Rows from block 4, named by matrix and row number. Rows with one number belong to one attention dimension. Each number is 128 + 32 x the weight over the matrix's rms, rounded and kept within 0 to 255. All counts start at 0. Numbers have three digits each.
# q: attention query (model.blocks.4.attn.q.weight, 192x192), inputs 0-191
# k: attention key (model.blocks.4.attn.k.weight, 192x192), inputs 0-191
q.33:111136166125141156107109085093175154148122099102133109127159156102086119145135175104093148113104103103116132134129110121106129093134084095128150114124148151070115142121081143124177115134156110136087164086117086108136156151102121103118158126111132150182173138125159134161126139114058142155133142119113125090139116097165101145136186119161140087144116119104191162081121090120123105138187135140114131141120103149154214152073139146121144103117100116112154169101121099167068097104157151104144126117130138116168143122130141106161161093085150177155168162131153084162166127129099068142
q.34:118148172148131174110095093106147134131072072121114110120160179107085104139141169141090131116075107097130103140086095121100120109147049089161155089141099167103137154155096124104134149138166064144102170093106064116128121146088126136117135102136113137184193130114132114133127128122047135157165152106105096066119126114136094183151202116163128087155119143101145156051133099150109133146189149133126098181143120118159179142051123145116172130109125165084141184067129124151086101139143129126154132141084177156152159133174130131176152137109143173168160143138159089130166148119112108145
q.35:141074161091158095101131153096100186183115150187093187154103052119157122123216069164120071147182142151169094080138171128102167129107149223144113125043124144198158146106139164172172077160106104106224129248093134074148104110209181138191125134097075069069050168208119095127133111183187163095139153126108160148141118080087142144094115183047146143141160085137093079175178150105156166171109179091086054131118154154096125180133135094160072114108107060159138079123172074110140199070069111107140076075134097053133049143079097162131117152086109103111109048023088129121070108196155116143
q.36:069164134130176145137106094100117068126145083160150121088150136117104073177144144133135136121106133105144116148107098116130090148145104117165130128138123118110111115143105133120110168159141116125114172099107109110107150125076086150127178096181090161124133183082134136178130140087143133137140131127134115145105069135157095141147139138140102090117105169122135159070108135115091130150153145161101134161138112125132132135122113138128151119135122152097157135122116108168163111133154091107132163140109170137106122135168133107127179123089130125156131133121150111147113114097122124121
q.37:159152093170073165140144122160185107082145136039170070132143179173113170099026168097131196133107111124075145145123125147163110106136112050092136125191128125075132105114134087091099151082146161134042084063179143199132134144075104091063104153108212151209178057090146149107132135105061101165107095141117108093123176170157133115140112060189147147126108136134120157116082108148143066067150060124195202125128127118166108083117128154094171139142151177089094167137080188118092085182165166170132141173131151211131188095165165103109105080177134161128132209209169155129211151083099119090
q.38:063179156121175089134120090100100088125137077146133127092153158103109070152145127111150129131097125096140149150134120103123113160140140122162160162144143098108081152132089133131127163165138126133119150068117099082121144136080085156120189109171091196103144171097141140185112134062161150147128129114172121174127063134160105132139139131143083081103098154103187151079083111122110140145156136166079147111151115107100140126121125131119134124131110129116162129136141094170146090120158094102119173125114122124095121143141121105137182123092132108175145136152126106143107092106113086130
q.39:101115152102176096131125137103071137167114123195112187121106074102150081135204068154153081145168133115175126107140155100114135150122154213157135148089121122184129138128141146149149119161117106101206143200085118076136113101161145156172160116154056108038064191157107113159134121148206165090136151126155137180122082105116140154109126176070098126127136106132106096150152138110119178163111181123075085142139156134087106171133124101157094130106126082145153097133159078127172181095095089104110126105131117068099064151108099138125145159083112076126118062078095135122051103160129123145
q.40:146152094129087155120117125140185080101150118103147058126129185146091147128056196115124157100084144103089131154096084149131137129146113041084102117161103100079105092139112097058064169093146149165065114057157150184097151150075106127103105118117186145175197064090147128117127136092069098155139088137105125066120161179152103090184117069185130116117098169122144185109076134159129093100133074141180164133109091101145131074177132174096195143154158188079111160129097179131110076182164158151138143168100145202124197108158155094119117090175127171129115189196157131149201160105130134078
q.41:129173101163100161143121086153176058079173105080177064105152196144092134136060208106115188100079119114084137171112077148147097118140118045107111115179146109066089115129123118096092168115146155146040141014171137160108168145049072128077127120146176182199193105057148159136124141068071079157133098124120119087107137158179080112167135084194128109112102190116175180081080128143097082084159068176170194115128094108174138073121119154097182118157135195094135172137092167160113063175187144135145162169119169197130197109159160082116150099151143183126141227185182108148191135079105124103
q.42:186084118109070121123150167129156179151114188092118120171115098152155180083119111133108119133174132158100129102150166155123165092112152138085125109105134145145160111082149128145162070107114151131151096186138151161141120137191175082135090159069166072149095081194137113079134117174110132122116127146092141099147177127103158108104115117096176174142157067145097102187143130123166116106112115086151112115098150156140122131143146117130097118119120096145099121146127134098100163118107169149135074115153083118152130112094134137120075114145112138085124120106119153112156153160152120119
q.43:063166162116168086132119093083120079147147090142144125105137153118130066141150129093150144138104139124132135136163124110128108135127162144148154173128159109103077165109095144160150134165120136126128143078119111075132151137085103146130191119154102196103130181123154136193102124072164154151131117119164140177125073120179109134136140115137112083100121138103194141098076107114109133135158131181064158107142114118091147109111147125125099105128117107119175129144140081178122106115153101101114157115113110118111102125122118083127182112081112113163138150135119099151112086130114061108
q.44:134157104135086127129142118136179113103146134060155087130151184152122154099054152081131181139110114127074153143141135159161115109151127071104132144176150112078111133108112103121116136101133171136062099059168130177131151159084101105090116148110185175173164063111167144121104131098091120170100099133133128112139141159155138098145125073178133131121105148125151166116080098143138081066145078148148194079117109127145137087150149142102145126134127153110120147146090170135089096159176160151123142147124107162121165092136147084127136083153127143142141194183143129146187154109115091098
q.45:089122136095156094124150111087159095159189145120175122120158103128160080145160101084137170143159144124101161127200153132141106101121183164120128147107203093114082132039128166184183125169086173106145137125125178096108192137116115118117202154124120177102069183152175151191120117083182148135111094131132178173113068118204118087108112118088144118105139121112164143131075139093116096118146116143082169092108107144107129126147145104142078072134095058133173103191124062162141155095168128096097116083159062084097097125080131068097168070074096151121137157096132105162104102157131037102
q.46:106149083171109189144105106181136093049146101122144082077131169133071144152045187131159155097075115110128145154072073125139107163154090049134122118187092107077114099193128095065054206092160135142043130050136113173109122106073053139092108121180154167169190091024120146122142162099076095119118140133155098107128144174136094127163130108210089133119094183152125152089121138158118111114115104156181174143147114099144128108125083165109205173152179210099108158110096196125136036169146124132120187179115201181134178130181146125143139143151164133140116175201171159137151146045115181134
q.47:191103105116086128126148161162159164120122172081135123165113101158134186081087121118120135123161126150101151110133158168152148124137137121094114129121136146131145137099150115133123113097114167126120073155160148181149105127166145111131082168089176097135104056144128124075132114159127127114104123145112140111145190151110165099126109112144153187122137095146120123179150122127158115091087112098166134091106130134126113110166143113126127140131147128157099092148107172091104139145125161149118107133140083116140138107097144128119088123161119122103120138130115154116149158133139137125
q.48:186088105148063174124126154176153164106109174091129118159107117154127186106088153141099128120141125145104126117100127158137132114120112106098106101143096148138167090135152107108118120090131128134110100158129139194128112126162157100109057135094179059170123080124108126068154141171076105121128137139088120078128197137096134118117121111130156175154135105160078119161150149146157111101107106092183115138117145134157122132135116137121154139129149139126079131113099176101119136135102161166137102152132148156153145123134148149118077130173142156087124143129152166115161170122137170122
q.49:158082126146123166132115159146102149128097127161099158141093094130126157129153119180120086121143134148164094115088122120106151126124117148134103097109086156172175105180156134112095123105141088122160138189104123125135078104168169136152084105117119058123120124141091098083154123193122107098157162114103113092136171112068120162118134154096130158152144115149062091149187171143128158155102152098158073173145168133149099157133111120154147149124141134138097125094148150103156147119080130136144102134125159132159124149135116183136087174155134124093116076095119147103114146136142212153
k.33:132129095121124144135094086190167140085132082071136116124188128142095125168153158128086120131106081128122122117114097199129118097135146114133186095160179136090106125118130157162164170079117144158140105114155113125132174114150066159155089146158141145111154078102106122129131168101107125113112114147121160114114119120122130159139151159148145134131121162137137153091117120114149136142161128139122174114111126108169178144130103153127145128095143127088116130131128176167086116151141135138139165180150145130135128113096128121130136150087165162125124161111122077146148094067112101102
k.34:122136116110129126148122115181160134081145103050102111120181139141107119126160157115084133123106059139147088088104124186167080133121080111161177115124145163095124166117110143150153181077117119131121139118192103102176145103157063153164082144178139156162180092082110153129124168094094096126096149121122129123114131119126167144124166186195166144126107125139137151071141108103125115114172101131127170115140110096194188146139110148108133125100126144107102142082097182135096133149165131132122190179156180115145119098124165124147138156100160162147098157116145098126116094047093096111
k.35:108096168129206135096130133068111143200103154151133158151049073116142099140194095190106096132172157141129096108140146099104145146095113190135089107092092140191165148140168158174089095199162095101208169224104137131124122095172195152118168087126058078081047226160098110150130093125164132109160202100098144113077095129107107093125135175111125131114147104142137130149199154106084154180085159111085015153155110153117152146132167091172112109143118124162169113082143046086146190111091070064151101045117110055140070135110146117161162152083097106117112082024110115121065177203177135141
k.36:088150105121150130156132120108141110103119103143102128104160110107075107154149162111141142118100124105137140135121117141134099152106092083180143152115156109088099112146088147074133165105144138137123156063124123098140155118111071120130157134159128166150155128102159148173123118107116128133092125120147131151127082112152129142123129128155130114098113129118146128081105119116120133123177120132138156101133108135171153153146095155115128167114111122114133154125138149159142107122170129116117174152127159149086142115126122122127156132100144131153095116162119131154137095095116139130
k.37:173138105125023104153116127184172129076140137100140080111175188145141162101056161084131161127101115136110160154112093150137121082186168097056168136153171121080106114095100081104180138061083156155060051081129140146121130182098103103118073168092234155165187024132167127083127172142072126169133064164139113116177179148139159160126118065112141121169125132111106118138059103157172083079160095131173214134089188114125093101126100152097120126135147123094089153185104202151092089140148192199113123195129148177137161125141132136100079092199150154111174189211166144119212107090090111111
k.38:077164114135155121153113106127112139113140072139131153129168135136079105159129138112163132136093130092148180153142131122136133140094141091174147134156161110085074124159115150098139166129134142137124151076118100089124112115086074130146156142177111169124140131109122136168129128106164130116095096125175172176130082102139117139134140110131097121092101154125176129090114111111158156127165140165107154078151102107137126132114128135128134155110115121096139125148153132173120080126149104124110173144123121151073172124121095133101154135086135131151122122183089108146121099107124147131
k.39:080118159134211130115142143072094124179117136168124160141065071119119093147182104152144115115164144120135106120151152076129147175082113145165098143100104131164132126162143167137086104195153100100179188154096118113121119100151158127099200077150045115116084225128104120163123093109166142099126186109140139147098075118123096107125136159132119128105127106130158114135172141096081148154104156113088057127164089150114132132120155104158115133131118117175169125094145061116164150105123068070128128064127114086119101137113129116158164147078104094129101076070095118142070156181156154162
k.40:165132088106054110128112126165173089067124135096120102089198159153144143099082156083124152135108126112112149161096098175129082107165114113094154128129173123089110121085113086099177147072100168147075079097162153156139149148099073107145083163107206160147160041119177143112125163154106133154117066156114104116158146122146170130112119113125160123134118135123098137107063117146169115087165071132181208122086181104148113124148096156084130114131134147078083129171131189165104100160144186188112141204124140174125140115141110131083104095156141166133152176208164141143171099080120096079
k.41:148138078119063134156128110176163117061140105114128089102214160124094143129080171086138163126085108105125159142108101166131112109160126068112155139159176110073097109112077119080152168045122162166075084048137129132120155169108057112143082188122204172157195035104174142120126135141085120145105060151134101131146151140141141157128123086139135131137121141110105144102059103159172105096178101142177219098086150121151121130158078170093150143115130140071087161177115210164100072152161186180118160210136147186100181102140106135093101112154154158147135181213157147141209081045093122108
k.42:174086145124105132101116127130136155162121169111156105145076125147173143110123107156104113138154141150105116119127127125116147104157171175061104104129102150164161141094156110179126086152119128124147087199122143179116127137164185130116110126080136087104102121157125099092126132139119131123176130132103127098118170158117119121141120117103139145156157117146100140184145138137127116148080137118140092165120166140092108110116150106151113079152144122136139105135121108091106166121098140133152075090121095102160091147125141124134109119155109134089149148079146131115137175174144098119
k.43:075150114127147102153102100126121141121121067156138135134161121129067090159130141120160117134114134108140183155145112124110142124113155090148155118159163098087070128137132160100143168128144136145131124078088109095109115125092086146136163156176112172096116141112123130166123123115169142115117093128150182159099076118129102141151154091113085118095110153120171131106104105119173174145151155172115144088143103112114125123114145132144131155109116129074146132161162131175116072124135093119121165136119098151067161122108089117107144139093125127143143133180089104158134101106132139130
k.44:157148106129047103143093108175151144096134104114141100118172178150131150123063149100147138143104141132112185161118090145113136095174173113077148118168159114080101116115118090112185146081104156152069063080127123150098132157081103123147084170105195164122156044129151113097126161148113136144146057150135135117155163140134141151142108076109111123154113152109118136132080100167189135101137112149148198118112169104102087094106129148110131119120149117077112124200141183166091075146125161182122133187127115172120170130137105131097092106177138154115169174214137129142191109105113105103
k.45:095108104117145135137076085110129175152122091179163121135122096117066107190129140133162124135114148091110210146156104116068195097143172102100123114167168092074079099143110171119121146139148145153158095110045143143047141132099104142130163164122109152072087140123140078177118110135136175117134080147145187118096092155135065124180113064110081113124136158121167145136091127162150165174127179150111147119125120150099111141131138128170143152144149096085159127208167104171117071107119107113141124109116081118081130140086070090117148109106132132119157135144090113168179140149140133141
k.46:152164085138060144166166147153148085063154115107103118094212168115122142109098151072131176121107092119143098161102122161162095139134094077163150165137183103107125098128080106080168149051099138128071160040180131123157154162097077090133096116127180159199207049102168171118143123139085093141078081143151070154186136097146152136080121116137175096118106143111108120107085121138147091076189084124166188102088124137176139131150073188067128149119112134124068169129092195151140111151168193182090157205156175184119177108166134167112099122170137146151109122199155148128154083064102138124
k.47:182114150138087112108115133132126131144120154135155123130103149139180156107100115129129123130149158142121140144130120123107145103177159159058111125131113140148160114112148074145139107139113137132099092165132138170109125153108172125123100116078154093131127112154127099089142146157121135140175096123112113101148172145124131127140115097086124119164136131128096123176128133153138119127098119132145107166109169134078088098104159115131114097150154130136119113161135129118121126136104145164131073118119096135150128164140132134125084113181100138105162144126150145109141156164143126129
k.48:185093137126078137123151153138155113127131180098132104139113131135179161088124125137097143129146124144105083111115127143145108114160114140085117128108120144156176135107118090140132093118113125115112119157147153157143138148165165109111092118084169091156141099151135134075134125150079105152148133136105081099149185143121144131106116136126182133166153116129075131156130131138107079111123099104164126160104162153133122119142120132120114098158123135150098127116094148084145173133131170151131095134132147110173101133145172128138096126177118147103131147101167146100137139135121114129
k.49:141111147130151150119169169099118105146118185109095135117087103115164133102170104151091126121159121151131047088130155122152105157110073160152106145089092150183166139119133134160090099151122101098157165181163134137162142117185179122109126091122104083151120155141120162119125109119115098139129204109115088123122138132121152106099128204153160142130147087135099123129178150111059100123107119093134070149122126146151151143143121116124123122145114141192121138064097114070155197121138136089128105091130164093169083127133169142173132146123135114137094096057155146104075151150140125136